Weights of a small segmentation model: trained on scattered letters and digits in many colours, 3.9 epochs.
Rows from block 7 of the encoder, named by matrix and row number. Rows with one number belong to one neuron. Each number is 128 + 24 x the weight over its row's rms, rounded and kept within 0 to 255. All counts start at 0. Numbers have three digits each. After the name is the row's rms in percent of the matrix's.
# fc1: MLP up (encoder.blocks.7.mlp.fc1.weight, 1536x256), inputs 128-255
# fc2: MLP down (encoder.blocks.7.mlp.fc2.weight, 256x1536, transposed), outputs 128-255
fc1.1465 164:134138145136133129140108123136111121142135093159130152133132145141123136147146141132154084124129140112128137119142114133138141109136139150140151129142144110139133153150190149195157113151126116139134128034163124151104133130118142111108132127156123110127151113127119134138137119135127136131255132121137127132147148124134173138136115125119148120108126141129138147119150186129131084019111
fc1.1466 091:132139130115133156131115154125125113124104102123122125105155159125136141112152118099110163105128109168120117125149136064141123101116136129117113105132103136108112107120046154068144117125127113130136140135115110110149123148147150128137130131133127110126150134118160099149113125122128103150035116148107165089117113109130142120122164087144128145141159121087150137112129122103142179114168
fc1.1467 081:098100123134185092124098132138139126148121117116109123133152144065113159167147127093156121140090160118142120162162120105151125099137161129140152138139135110119140151145166106155149087123152089153140099045173127122140128103116146116150144097138112098149124153159113120139139136117115158097144110105152154115119158123143179159111135079078135124140143139152139134113141172128157116049114
fc1.1468 075:127140112187150129124138153127105124153128162143097134113119144057158172149166132128134119112109152136152115155144134107141103107133148173112138103159122114100109108141147151115116096120110127121128108113166128114137146105087138114101151101155129083170161161148131106141126147098102132134165128087126143169137112132122171131114128097117133152132119121151113094110112181114145120025116
fc1.1469 121:125119160131147132130091155114128118134118096140094129145115134119120116109147159095134140140136123118143137139103135120129176102170118126121140102127132157107144102157141127188147091153107132108148121039099135168120138145120125123140138113152144094128137156116129114111112101100119127134092137141120121095149062106122172130135124119071140156127137140111190122136122149143145145136123
fc1.1470 091:143152123143126130094171128108147137123108134118135106116151119127131118110117136148075164128122123109148123123147138130136102154108129136125139111133122134115111115124016170072103142130141166147102121214118125092144120143165134126152089124109133140132124121095135132127097135126129104145045113162121096116141091143134103104150140153212095156154117158141151115098115087122126161197156
fc1.1471 073:152102149101145171108091164150153139139146090106115119102105152081161150147118105145108138133118144121161127139140112158094106147109150161101148118108144162152108131165105126115117152136107085144114135199146118099152121099120139139077148148150134137083112115128126113092158066126150100158087152142120111164130118156074108161127114153153081119098156152098087125132146152110131129136153
fc1.1472 166:128116160123152131125139149136125116160139104136155137129125145143117133143141121137145066141126134140122137112154118128134128096139134144136148125135131130135124142126208126185125134145126127136119101041157140158114118132125126113126127123145144124123150135153132138114152138119108129120252118115128134160142180125117166165124135123117126105127127122121119145145144183120132082009104
fc1.1473 085:123079130120139111127117160172129133129108114129102136109124119075114141182129116104172078098122134120158136179133122116143133101169139166116104146119125133107126123163188114158151095133130103141118126046153102145146127118112155089125156109123129089138126124148123122144142094105095170117120128085154172142126157122155162142143130081086116120153121126124133125109125175121130123049124
fc1.1474 068:154111146131117132111111155111107118163121108133151142109136137062115142107118115139125118082142127120162124121169149160118140101145121120121142144122157146100112124148105160107154114149122155155139154112120096130090132124137090151116159145131141111156090139103140101147125108122167168103095123136161132119144181152096140196106113094135110120113137110093123071122112193140138123031129
fc1.1475 102:150117125076155130124100145121133121098103123103141121101168129117119117121155144102118175113164123149091162127138145095106124160101081112094125105126147136112171117124190103136140213112142117120124162116106131108123109147133129129091147143112134117082138133123138139106093149158128124133101120159141114156133084099145142101132125089081110118131141151136129119141107127140154107125150
fc1.1476 081:101107151120168117137102123148156141133109116120109138127118132071145144160120147114165121115098152121123127157127114099138126115122146133134133136101113131106139114139170117157140075119112111136135106073150122136164131115087139089131163090148117085137124138165122142131162134107109160124153143081161148162108131115147184143124127096088147129138141119127157130135149187158160123056127
fc1.1477 073:150129176157126117087094141119123093156161126117105133129126133042137143137147149126142110119093152119111140123153143144115144108130160152122153114134140159127153150093100160122131088154126151151116140131179140123130117136095139104106145118159145109165131170171156143146158100119136147127123128128129139156153138109128192131137150130168128098143119135127139117093119144106124145014127
fc1.1478 074:120107173136182114110131144143115155152156112136091106122121158052134146148152142125152127132109120123147139158139133131121141135115142171099145115129116150128144134165107139134123089148116127123128127143178120150098140144090147102094125103172142102180142150134115088137126138117099139162109107122126121154152155131126186167144133096120143112142118130139162114132140175110146130020133
fc1.1479 067:120127150151146138074161146149132105116122144116104134126155103102106124120157121145108145113137131121132159119112155142151141110109119125134132134148130155158096094095084119130125149112139147152104119219106088107137130157119144083096128134140120112126127132136102131159134128108132167175075095145161096137135068148120091087144124106195123160129105112169155177108077132143126104236123
fc1.1480 081:102110114153116110095139170135131107098148162093120118113134126043148169113099104119123088153090147102111162163162131135152135112160151121126125100151172118088116159129143089107105139159119119148138121161174093109101163140120125151093154138146169107152119115122121108135144124116141178130106113141136106111111102119150122134127145161159115130141136148137111127142147131135136104023118
fc1.1481 153:135122150120128159162149124126125141150162094139126129131143136143133129145132154129142092128142140122109137132149103148132150094146138143120132123124131100145121131158196113180145119146145110134135137064134120168109151124122142105117147126143118128121135131134135121133143131136132133130255118113148120137138184118134170154156113135108120130097123141134124133120133158143124098024103
fc1.1482 081:117114130123170098120102133140144151145137120118135143147098136072132132155109135116159118113120159137132144176113107092135151124141147158116138107108133114085118108177186128137158092125132099149109144047169129132143113135100140111114141113146139093165113128149117144169143118112108154103138148107122174159114138107117177165112130114079145123156148121140149116113140195145123164071120
fc1.1483 073:123142161154104084109090150141131115131102123130108113136132112028152144141141106106118119155095159114130098121136154142132131119128170148101154140160162119131125140148089133131113127124113143117109141153194137131152129154133123140091158124160129102121134135102135113151113151106150156163124155130114154122130117145156149139122162129173143172151129130113093135129134152118127152009124
fc1.1484 088:123124137142154081141106118122132137142119105089146094113154132075155146136131152109181119133128130149137139190146102123143137092150138144138133147125099116087137115130159156103142086114133104142135128038172093110158135147125153116132134101129141097182141144137108129139148127108137154114123135103162144150114141111130207162158127102088124125144145144133115137126151169128144113042120
fc1.1485 108:111122140159136075136124090179096137142151129140122120119143178127154118101146134128175079142099127095129154148127114155140147079155147150144128118140119113154149179157114136171142111135139112145122157151139128124113149135127128098120164135154104150139154147149092147142158130140125149125192123106173144154151085116105203151129094127083141166126116099121096119127151165107110097133106
fc1.1486 069:144099129156137114141142129128148143161130088135138118105128132062109158116118123136143101117095135153142131191164126156113135101134154146107174125116141149104090118166104122131142118165108145142132114132178097111134128110123136091118143118161122121135121137121137138138150103126126188146110117108167175136150163101156152164137114093174098109117130142133124133099143172142136104040140
fc1.1487 071:129119157140131124112133167128143153153147130116111141137116135052160137136142133144128112143118128142154122136155125107134123112157182151125152118127120159094153160136094159146151101156121125149130126133175126149118130124115122109102148103168120123178143142133144100139153122106122181151131095100115161156161149133112195181136138128125142111141122144123138141109127196111139104026091
fc1.1488 096:112161126143120146119137100124100137103114142130121129157150124127140145129142123116089193117142141093158152102165141084134105138090152127153124141158122111105128144148028126060119136117099151145107155228115130113148138137153122159118108160128104132135151147087139105113125156147133097100049111166106108102122111137139067115109129145188094160146114147142138127084104119119121141189145
fc1.1489 091:147143101138132152113134152118112123113112114140129129097161104126145130099101130107097166098126140108130127143147126111142118159122097132128117122155127134101133126106004165068125125104111138150103111210125092100132138122175110127110114149129143191117136146100113127134126112145133113145061150166116137112113115117113071097148139131185120150148122151138148118120144109115117173177137
fc1.1490 103:110158137133123151116180153115141108100087133105143089126156093128106113109157146126068175127133133091126144118166144107129116140095127137125139128142131126111106125097038132085113146113127133122138120228106106085156119123162124158119116174128114123127117119103130128126100152152124131112062135136115099113149085129119134117130106133167120169131126141151130136105095118110113166188159
fc1.1491 110:129182156140126114117114124102108134111134107158150136121114108125153110142151149122181165115121120106105151113173145116158142153084115119146133080110129144145154130131107155142129152111092150123109128157132133189152105159132102153108091119133127083098134097134152092098107129169118111122146124107073120118109131138132193101131117139096140118146128147125128163137097168160116142165133
fc1.1492 153:155116141127135132130146147111131116145139103136133142144140133144123130131146122134141074143125152124120120122140109147125131114143145146121152142132134118141134144151228113183140124143140123135131117033147130160116122142113113103138142130133133103144143123136149130132152124120117149141252145116124132168136174124132175172122124127114137116113126113129113142124141176138118089011111
fc1.1493 167:140123141137129138120118131135107114152160095149124137132132133144145156125121127123151079129112140134107118116151116152129120098152127155145147136142121130124136142150216150190141118152147140121130121028142134152105123120118136102126142123153137127109137138134130125116157130128125126132255143110136115144126172108124177151133115126134127131110127122122113144127154161121129094011107
fc1.1494 083:123136156119155090112127124151154114153139120104117119097112146069143146155151140142164123126088163133118128163157113131153128102146150147104118138142132135099127146143161124124135079131109135158137103062164100125153108128105130115127149090131130086162153143154144117139137137128135165147124134101153180143134162116122204147149111089095119115127133150126125130127131203160137130039138
fc1.1495 087:142101121101131077116090123116134123132096142126132151143132098072146122119143116104147127127161127115127137167120113110111169108157128110123121130139149135083136139132245081133163153134138126124131149055110151117135105131103135129122140116119110115133147156154143134141118110155159152137148112114099147150131077081125163120112120100093116140149132116151155123134138158150164123037100
fc1.1496 110:132093140134145152115162163109113113165123086113137123121152150132128112109126134113132128124141123153112159127159147154107132194139114145111158163144132139118173146139174143126119154163124134147115139115129150131126092154139127144138118105153119150117160134129169140152151133132119129154194147157090093154162169138150149132137146119169125119161097126141120142135136143131096088026156
fc1.1497 105:100167108150136161094168146125131112088091135123130108103156112131132123103116133122076172120123137120111131109138154111148115141101122120114128138144122147102117128101000164066103137125112141130116116220110107103141131122176129131138117124128122145125127117088137124141102170129153098147056111163127112116120107142131108114149142142185113153142137138123124122122116085134130169161146
fc1.1498 094:164142111153144120124151134133109119081110100129125097123150108118136115105137131118087148133106149071119142123154135159116099155098116114136155121150141148115130142117069169136117138116097160125102130215126087131136141125161122121135117125121123145151136113114104124138103149143118117115083126147140081119131074148113159094110133146169137137139150153144115155141094111111092135238161
fc1.1499 068:130139146131141109143134152123138119168143113140135151114121138069124155140147107137147099146137149139136169164123127154172153135133183164113135105107143138125120130132106122115127087111128140121158137131140107132104107139083118100157149124147126108158133114144112130151147106113100154105113154083125145172148146123120176180094084133133146143158151133166103121137117191129130116056131
fc1.1500 097:121128145107088117144115102134139122121120127108130092142154146120116148141122127132112149123098105134137114174106127111165152087151111130130139115103109107119143116115094131111171109164149143112133105060143128090148123092164145104127136124119126167116112149097132142102159097134114129121097154155110138119143107128125054155137133102158145093131138137141177099117089134137101174123133
fc1.1501 075:138132145143137053125090124130133148155122141088136133138143132054150135165175147099143105109087118147132130147131106112121151116141172144136122125143116119086131117143176115160126122121124104129108115061167106153143145143104127127140138131136150112184131142131144136156144119132119134141123129124133166131124135097110191150139108092083142138131146117132124128118143159144164145021111
fc1.1502 124:124170121107082139132124114119124105133111110117121145149121126129114130133127120127085117124140138151133108115104143108143087148136143116144155140139118125135106090133055158048124158119135130159101142167101115113135138089142142123137105104167146140105161128092119119159149107145117134163078152139110126113124140135125010114116111129207065132119140144135151106104116099133143139149157
fc1.1503 103:119137115145127139092135154105145130111116148146129134123135122129118127137147137141084155124133136127122126125115141143139103163138120139109162123136119110122117106105021139067117158122153139165119132221103105116128127096156137155128116128129141152135106151123142129142130156161122102157065136160110093112117095133114068085138130160205137148141118120123122119117121095104125170182157
fc1.1504 085:132079156149093126129114180111137120115121168131134127123142141054108146160154097111126123118129106120157118130129108120115130140131158142126128113153167140108123150137120108157132115160144102114125170167132151114120140139079118144124129130137166110166133139141150144128112108122123127126079153145103122131100127098151144130122111144140122152148132091102141081140150177084148089000094
fc1.1505 108:132105111136096152148143133135118125106105143120109096130136134133101142141118153117064175136138130129152128099132121112142134119108145108115140141134136137106097110112006156026121139136130137133127121211140096085109152125143139147148113143138130144130142136090127122142119130152107108128048124164109113083111084155113041100105131117216110128127127131126142102094117077110128151144144
fc1.1506 080:134106145149121137118142091139090140125130172146114118107153108123126139117102127138064176140154149089133136130157141135143138153138135083141124150142105109148140140140029113088084107141112158133103145214149114127133152118167136116130112127138146129144121146107109132138123137165102104113052134134128108075091086173115070083110110143161107167129097133148136111113097119118096132201122
fc1.1507 163:133126140128145139124150134104118137172133088134134124125143125144120126126147136124136109128124137129131142129170131143133115125133126158124147136122142143130140139122190130179131150140138140137121127059145138131127118150139137126140149120142127143135140130138161124124146145143124134131247138128128103138156181137139189160141131120141129109134109128120107142128142158125119080000114
fc1.1508 118:146113156118124085154093135127145118135119082131118125146116137122115144137150168103124154105132120138132138134119139101141152089131116121094147104124119133121104097156138152175157079143117105138130130064119136167157117171122123122098131117132127102158151128113159092133096136115112111127081119121129096101132065112121190130130134112055137152122167144111172140135115133137115173143129
fc1.1509 067:130133152119113082114125128120086123151121168134123104120136122000135127138126073172115107166118116130136131166145115156101171148130116129143125133154137154131137107145060150157089105167162098103123107163177129149135142128150147110117161140120129129151136148143155125133151111124138126168097101146129120154142137110106095104092138163129108136144135111112094135154147127111094104034136
fc1.1510 111:120109094118075143131158123120133125128136143155107122116089148141090106131095146122097141113122099156116110114087115129136098112117136136102122118123136110131122132111078123094142140146121137145127122137120146100121141079144161134157093102120098161113138157115148113156160122155111109144115155162095134134115154099145000098132126126228125113091116145160142109101111106101118135097135
fc1.1511 076:105100138150152079108123150134120127146141105111109146103147120060113124130165126105117114126098165175139153139134102146158142096130160146118146110156123130118133166124096116129121113134118128130135142121148113103129139147103142094101132130164111122165121150152135143135151120102126155127121113131162156153135164131130171154134138130129097156118114129125094107127145187151105114045124
fc1.1512 091:126097144129147120116113156148138143118118133108115130127106113080135117179145129123165109118088138155154125156141106106146141086149146141129118129128151133097126125173201115131128096136127103131114123037172133140134108143106137122117119104116137093177132154139138119154131096117124172129120122114136172159119134122133158156148127098067142112147129131146135097140144190143120157056108
fc1.1513 078:122097132134146116140126147147108117157132110104128114143135139070115152156143125115130131142100150121150122163114107111171133110157160156141136135128133116102141111155152121151117087133124097145111118063169125139133138124103125096122136111158123119172104135135124114139155132099115154133150131094153144171125157102121192149127113099115133115143127128159133083129145179154138118067129
fc1.1514 086:139093122128172064130094113171132128116126121108127122118137114073105128185143129128170136126070131147140145159133118091154152094156143138129115145130145127116130121127205120138123112096128095127126137023133137144138131133112125122116139099147108084139124143132121134142143126115117141122147135084153167130123130121133174162135123098070131126125129112127144136120138195123135125066112
fc1.1515 095:137136121141123145111152134105146111097125124120117113105166104125106098128128137121074163107126136097125108112139135154147121130129129097117125104146087118115111133123028149089085139123133153136115134218129094091139129126141113150142127118125114141132115128143149124142113134128147116136053112159114082096098112136116105090146133153187107160132144132128121133114105075101118179201153
fc1.1516 087:118127146118121125146098109132152170101126122141121158118112142124116124151157133118182107136097105119120114111105118135123152145138099109126150113152123127135107108102191116161165103145128138085163147126168139141097159101116094101095158099157102099139097085168107120074121149108068164139188082109104131107168176111115134127135154093130141111163114132135152127117114105149130143142092
fc2.1465 108:126105117159126105136117120142117152129141147133113106127129124255139120109131117127130132131123125120119121130101105169150124129165103130140146127126093116092128124114094130104109136113150129122136121144148126122126118135108124130116133101157145134125133134114114128111127124117120126131104102129141128136133124111125109145111133113156116136123142123152116118126139113129119122159115
fc2.1466 072:158117124122143123083171140148135111125132104124132106130144115054122121107121132132120111118112120092124146119158138171111139125190120162124135165137127149126109110121223141124128145141120130109120104132110141097112113141116137138102131127078124148162100122165099149137163108138096082099189149155137105128131159116144151146109132115117104113129088111134095098136140093126114132210136
fc2.1467 078:132145129114116108160121114122130118117111128119122120138143118000120123129116117131114163127144127133116144126097131129149134133142129125125105132145129132116135131119137109107131148122130127117142139153101130126123124129132141106139141145122148122139109137127133123147129121123124120116061130122140144119128131135121101119124136152123133129115145119120137124120121102114141130255128
fc2.1468 081:106137130121103148130144134133144139124118128118111119117130128000142117139125123122118137127130123125124136109126116128116134107123134124138150117115111118121147129141116119118116142119140116138128134196097129118129116146115132120109129125107132137133129127115137140107127126122147122132059122126122100125141116106136098126144121173134137129117144133121137130132135108129125120255115
fc2.1469 122:132121114135134197106147130124132136132116128132134105127136151213110110105130139123116136129125139136119120120175130159141135115104116140135109136113128142151097116120132108081128181132127136132110111230139130114136130134104122136141103128121120148122114134131144140137115131135122112138094123147132153124129154122142049129124124157227119127129158142128119120141134097114106128255128
fc2.1470 087:135129106125156195148125132134140124122095112106147128110114145000102130146114149142130143158123102157112127135138142105130111141147130112137157117114119135139107118122208113124125138141135130112141105085133126118124141132150109120163124130131135127122127112104142140138128105102116140143160124111121141104100133131140125127134147121105126145131111140139094127133108080094138168098107
fc2.1471 083:124109133099110121117106122141104134105137131112124123147156111027110138129135135116116186145112109143115138121131104127117129111157134143128166136127129141117149118135110159102136147136151127129137131208149128145123138144119105125126136136107132142136118158130110109153119117131132105124064133139148129143135126123146094131124103163153111141140126115145133129131143118144136137255112
fc2.1472 112:140139137152107115149116129120125137130118114128125142138143135255106131131114135138138117137113127122137120115108133164142125120136115134142155133127124141138133126127127150132142120131130130143132138126123136129114139142135130128128141109151122151110112145122127137113132120114131146145114126122132111116132131122140149137143139093145124129128120120135122141141131151139131140007139
fc2.1473 092:126139131118109131129124135123117128138117124119131138128128144000118128126131119130112146130145118123122131116117123126122136137134119121132136141125133132116112121123134129113137154127126135134125120164116133135132118134133132129134125135104146140141129136128119136132125116116121134124072129123139127123121122118123098118124131149123130122124126124132132119124117088120111117255117
fc2.1474 082:123102127110113089145116138136133123132149114122130126132127133042136117119131147119101142130114115117134126113124118133108108124122125118133135124115107131126136130121094141105129135134119148127129126191129112131107143122131132121121126151120126142130119130150121127142147104119116094123024124120118124135140125124137096151138148157145117119116124138130129131125125120115136133255127
fc2.1475 074:128143135100091094116138144123119109145145106152122112133109107069104141121132143151103085159106127125114104114124132140093145112179116129102113159111117149137145141132141130059124060112110141158119129193084134148118150146138125133099106137114111116150109092118133134125150099116138102143089116146139127136125147127130105145130129185152089135127121114122121146136124045089093118255162
fc2.1476 088:139138128119113130133120119134132121137116107131125128124140132000120128137129124117128159128133143113118129114118121135128130129141131138137121133140124128126134132122125125116138134141126122142133120168117133130123113136140122117126127141101138121142127120122131128126120121123119113125071112132119131136130116130127108128126132158126120119130128139134117131129135104121128115255131
fc2.1477 077:135130130127108150117119138112117122115131133149138141122128140000136131145117122115123172126123121145135118124117128129128119147150134132134139119122152128134115125139101123107120133131120129125142118192135116122122144140120131141143125126103115119121138115144119129112127116101135134127060131136120131134136143131141108107143135165138137116130129127128128124146127115132129142255135
fc2.1478 080:127137143121123108136122140122121122119130104117123139121148137000118125114123132123134159120134138123118125113120129129126132134142123125131134108121120130134140106134108118115133129123125144126146122188125134118119115140132123111125127125101121119135119131149123125114106122125118150136031139118123132120128123145126108130122127152137114130137134131123138117127142101133139113255138
fc2.1479 085:116119124103105151114129118119140126124127114134119126121143128000125129119129121114119163138138133134120116106125125127147125124148137141126144118128132134146130133138116132098143151132129114111111115196128123117131134148136119122138132138117128124121121134123136118101128099139137118127038147123117133133134149127158111126134135153133139128129131126129110138126129100120120137255122
fc2.1480 082:127120122100123111116144127134107143116109138095111107120160129031124129112119125124116118121138130113140136117127141133136125106157137127123122124142148145116130114134099155076143138130126116151139110192117144130118115134135133106140151145120138128153129158136110106132122107148116127132020117137137125124144153125148081122112143142148146130123108131118145126130144069133114107255135
fc2.1481 105:125096117168111099162113112124118127102136126130105132127103143255139152108130134101105142113147122139134151116076121132162128127125121123136106135135138102112147145124100152086154153123135126138119139137103123114134128141100143132137123120138122150138118124110137132122132133124151080115110121132106142114145125106123116129128148115142115135096169139142163105140120138134123121091114
fc2.1482 085:126126124120106125157112130137127120126123123122123131125119125000127125114133119116114159134130138117125120132108111131141139132134130130130126146125124107131120138138141131112141146129142129130132127177115120115121111115138123140125121142106123125129128117115137125125117119127130139123065138123145141126124114130119115145131142157123125128116129129126120131133135114123120135255112
fc2.1483 078:120119097123102151107129121134125136119099132119116110117133130005113128142125125144122162116119116120133121123112128118131136113146152141145159153116131129134133105135091113104136141133127117138127117219132132119134145145128125113116125118106133110111118145094129121100149116124146142130037132121127120115135145130141097120126129140138149128123134136141133127140131092148141139255107
fc2.1484 085:136144140130115120133116114127129127132132108126134124131128139000140138111134133139121151135130123128119124119116113136138118140145109122120130133124132127110133130122141137110124140134131141131121144164114138124109123126137123121147138133121151123127137127139121116133155122132117137130060112125117129145138117115131118133139120155126142127122139129134130129132134130125133110255126
fc2.1485 127:109110134119071199124114149122118134125146141163131135147108105176143120122137130121160123123144120161124127127182144130134106123116120139135109114143121123110115100124113131087116131131135145127137133117108132135132111114118139116107119098157150156112119108113150098096122155147117120137139105155078121133150137107126032124121145146210132089121161121145140146131125112120158121255121
fc2.1486 090:133132128126116097137116127138141123129145107118125113123127133000130116126128139115109162133126121111125130112106119139133114135136128121143141117116113121125135140122097130112137141122130141143136126200125136120135124132126120126115128143110137123126118133129132125138134125122128122125042119127119140129120110145126090140133128156138104129123120121124128134125117106120138114255138
fc2.1487 082:126112128110102123126122129132130124129119125125124128146133123000113118143124137117123171140131133136136133118103120130119133130140128146127137126119129131134139134127121125118144123131134129120130112188111124121135124128123131130128119150105117119125131147122144125134124121113126130124062137125120128134121147121136096135128126165132123131121128124114109138124129112130117119255125
fc2.1488 115:131139128129135150134122124135111133131147128120113116120126115000141118145135130115138080134117137113100116128083102117108120148210107153129165122115092133126132110104211134128119124117124110128130113056104116124113135138137143111166142165129123128085140111124112119101148146141123118132192125124144143122117128122123176094115136134043133142122117139138108126121134091135101141245111
fc2.1489 079:137103113118100147159124139124116153122140144110155136125129121000119139133146120139118110139136119117109128122123150095109112106162122118139137110126121139144122113117231139139119107132136149145130137071069160159111119157127138128190125105131142100150132118137149149094107122119128117154126105133122118127127140120136161115127139140067123092135075144103098142140134105103114144072123
fc2.1490 112:148080130147149143133108102133127133132134118117131121118130140000139142143108142149136088143111102123108143133099138142117142132184111136132144135120098155115123128125201130099139095119133117122100121039110121121125130150126140109158143101150137134144129123126106134126133108120119100139163117130159140126109164106116068127117131113110133107142117152112109125136169056099098147018127
fc2.1491 136:132096111104152051097146110165113158129125151113124119120133113138085124131125127127065105143122121120131141125076142171126121156192129114147145176130099118129151134126096105107129132124130128138127147153161125083092139138158124130109131141156125153138126140130084160162143129133126109138077128110206137147110120113089052135134112123158098120144143127135131104126146106110105113167117
fc2.1492 096:138136122142129108129113120125139129126118145139115133133127124255137140131119127121127138130122124116113130121126133142111135126128119129135141156135136130135151125129105139106132109127123133135123117133115129133125131117142131133113136134154119132126122139129140125144132123137115118116124124127125119126128133139142129134127116108113122137140114124144125142144132148140130109000142
fc2.1493 112:129119125151122096136150133114133134130125158118119135144122145255130132127132148136141146132130112088143150116110122154137138121118113121136125126133122123123134145104100125142131111134124124151136126135132134119132109122127117127133129114131112128127113137140125128135118103099122129106092127134114128137128111137128135155114109082119114132117103136162122133138120146142131148051124
fc2.1494 089:123137128144112109136123133128141125125129105126124124118137136000140117143116146135124150127120117126110129128129113130122121128147119137140134134129126125125114123120126137110125142119121133132137127166128143132131131126138121126128135147107125142117130116131129130127147120125130121127054123136119113129138122126127107139133126158128132114132142139130131136125126107138143126255112
fc2.1495 080:129139131095122128133129135133134141124103100102126129141112156000129139143139149145130122148113122116122108125150149129145128137147121136136131128118138123102128126120132139111136121129121144146137121209139137133129135118130117116151133125110116147127110120133105121146126102129136150114077144131136130110118133122133124128127133162138117127120096133134108133133120075117114138255131
fc2.1496 080:142172122093137112124110152119139119161114139126147124132094133255119140129126158149097067161136138086118148104088145148126127103143092105153130137115110149151133151137195154100118087129136155153139105161123111147117138141149129133115121139111126097130079114147146144134170115146129103130152123134141129103129118105140166120131123130119088140121086115139142126119100057080122124066143
fc2.1497 124:134123129142138133131117134145134122125134129105131116107128137000112134131123138145140086129125131134110113121103125107119109118146132119127134140119117150098109128129244133136129104147140132122123124023122143125123121143112145120148135130123148128163107128144121122129134123130116144123224138141145121124112132120132113102121113110088111146140115131107129130139153103111112143048120
fc2.1498 102:120128142134128188143103119150141118119127167120124144126117116000150112163127139136109138152127112153139124131132135108120127134145120131130141135118107135129113124121113120094127121127108136127107122106123147126117149132112130114142140131142137143084131125127132149083133134102106135129061121144136098131095136126147007143122130140190134106117137132140114118124150064103157139215110
fc2.1499 092:137131131125123097131120120142121132136140111124128110129126126000123114113125132131110153140131113128138134116113124121114141123145125134127119129124121139128152124125106140117128146135128142134132144181107126127113127135135138136113128140100133141125133127126120124138134117117124123126051122135118134120136135129120124148133142168139118134120128127130120118136115100134104128255129
fc2.1500 113:140118148097161139099152137125128144152135073100143130143111131125108141108120111128133142140139117150149136124174142117136128128112133135133109083130109127141105123113134132171134190102117156136113120235125117106129158124110130140132114102097117132120122134126123129152096154120140141126092130113101139102118142143146198123129138173109151137148141139135143100119095153099123133255122
fc2.1501 073:152139130119118127135117132136120134125116110123116132134123143000112135127127122151119136134139109134117123126110130118144123134133126122135130123136138120119118118128154112106140117139127139115121130165129122124147127101133117116125142134091135130120133116124120136133127124126126150129052135140109121120133117104154133110130134155127135129124138130142124130125125116125136121255122
fc2.1502 150:127118142129203121110142124122120133116138113134120114134133116045150148141131128141146157128115135136122132137110100121129123134161123123125136104136135103106127138124193153208126139136152115115116107110132120129133129132134115135170148151093132154126133134144117156107094145107142152105158118120138141124130131121124255102111104133029135150133084115126100115145131172114118132100117
fc2.1503 100:125124130121150173124147104135131140126101116132130139133135139000115136128127149139146124140130111142106122110127124083121135120124124116088165129119148155147133138157210111164154116139111136110124096045088141119134129120136135130173140123130123131140136105113128126133127107127124137113153111141128131124118145135138187116122150108078114144111091133146148131137132118122122137019138
fc2.1504 089:127117124151089132124142119124114135125122124135124139147136130006133122152143139115148157140117128144129091122147098122134129118117146111118116113122131114149141099148101125107130129133130113131115095197123137109142133128141108114115125128099124127115109127092093119151138137147131145116033130136127130128114124113122101136158128185137137098119125117128121152134130088132132146255137
fc2.1505 140:137115142121163155130120121122135122118139100139129118119127116009164132146128127118161083130117126121109131130120127100119136129153116160128135111122109138147108128136223136197114123131134133109111112075120121124131128121130156105143132139110122137148120123135136130119117112131121125126217105127116116127139140110143255116095130100008136171129103127113125148134125157126121122094124
fc2.1506 092:123157145115108186130110121133124131119130132139159130152114092038142134133128134091166098122138121153129106113153126113135123134155137124130098089139119107122136122124187115137127146121145139129136138097094134142110122133129140140171122168136146131111152108141161113093135164115113116128167127146106114135132145137151161129106131128122151144147140137140132137148095116141150152255108
fc2.1507 107:153154130128136137153119123124114124144106130127128128141130137255110137134131126131120117137124129093123137115101129152126129135147123123147132152142138141147146125134175139076130106132134114135126127120111118138124145128144125125123134127142119116124108127120144132142151103137123119119131125141127120135119138119139160119125131126116114137119111133155126131135126103121120131000139
fc2.1508 118:130140126119136202080175135128132123137133112134119117131126128140110115122131145138121153128134142156116133130156134159132125137136122126128108144139131131138105124115108115091130174128143122152125107227139132129136131137137134130136116130123107146105110130131133129141133127138139114131058120139116128131114143121132032128124127167194130135137144133109143116120124077110129134255132
fc2.1509 064:128113120123103159109137123121115142138127116116133129139131138055098107129116123123126140134111113134123128131135136132122141132175147132120128106116132140122114103126100129088135141121112128122130113231097116129117123138137108115156117137124125137113127158120106115147115114142122154121000159139125152123147160129136067112118128126135134124136140141105137148141132077138120134255119
fc2.1510 153:133126146131169118146132136119148119127136077130121104127134121126148135140133120108157126108114136122133133145115111117115135134143122127115129079136126122156124125131151138189115158129120118104128106112114115130139109127132114124145147180125129129094123149136115137105124096122122138113138133114137125134113134125136255115140139116003132165110106110128128140122121181138137134025118
fc2.1511 090:116115123127124106129115130145141139128128110122131126134134128000115136141126149134114153138134128123119125117103132131125121124159136143126148132136130129128135135133102141105131133123122127129142128177139137119125134116126128114115136139104121136132131140140138130138138123132135119125056132149128118137122115129120092137123112138121127139138138121129119125119128099134139116255129
fc2.1512 098:123138136124108143140117142134132128124123125118122133128122138000126132141120120145114154126135133123133133121121131117133131134124118125138124143129134121130122135132135123113125143130137138135128134169131129123137110127125118121141143140115137123135128122132132120120137135128124129136078130144133117131123111126128101130133128147136129123129126131124124123137132119134119125255127
fc2.1513 085:125124114116105113153127120134137118131119116123121112134135117000116116132119143123116157128136124130129134119100132126137116124143118126120121121131118140129127133123125124115142126134106127135121129164109124124130123132143140133118124137119127121134116140124139139127150115133129104121065133137138132129135119124125103136129128163126124128119138134139127134118119098117121111255124
fc2.1514 088:131146133123107137154117136127141134126116108121123122135123153000128127132124125125119156132147132136120121114123138128137125122149126140131127132125142120124125118126167122116140125133128133141131123167117138139134113130132121129140142141109138137138123126123125123128116113122130137123072117125128132133122121127128120124130127144127135140122126137133128125132137119138140123255128
fc2.1515 087:129135107141160205120130123131137119122086121106122129116133134000146132131108160123133122135111117149117142123135156107154132149129135130124149150121147121113103126125182120113119113135120141130123122093116120110141156116127129117188118142120140110124128128124141128102136103117134114136155153129137136124111106135164108112116146098150120147114121154131130132133113074115132124045119
fc2.1516 099:137129103184132132120140131115145136139117120105118118098123143156167117112118120148090179102087108171132141096126129122164110129145132127145122146136129100128120150124085145122112193114110138134111118173169133136129132120113120083148111139145152142153155128106132129124088159109126104160073113120112132104151104123112095120127145165175138163163145135115139128119142136127133096255138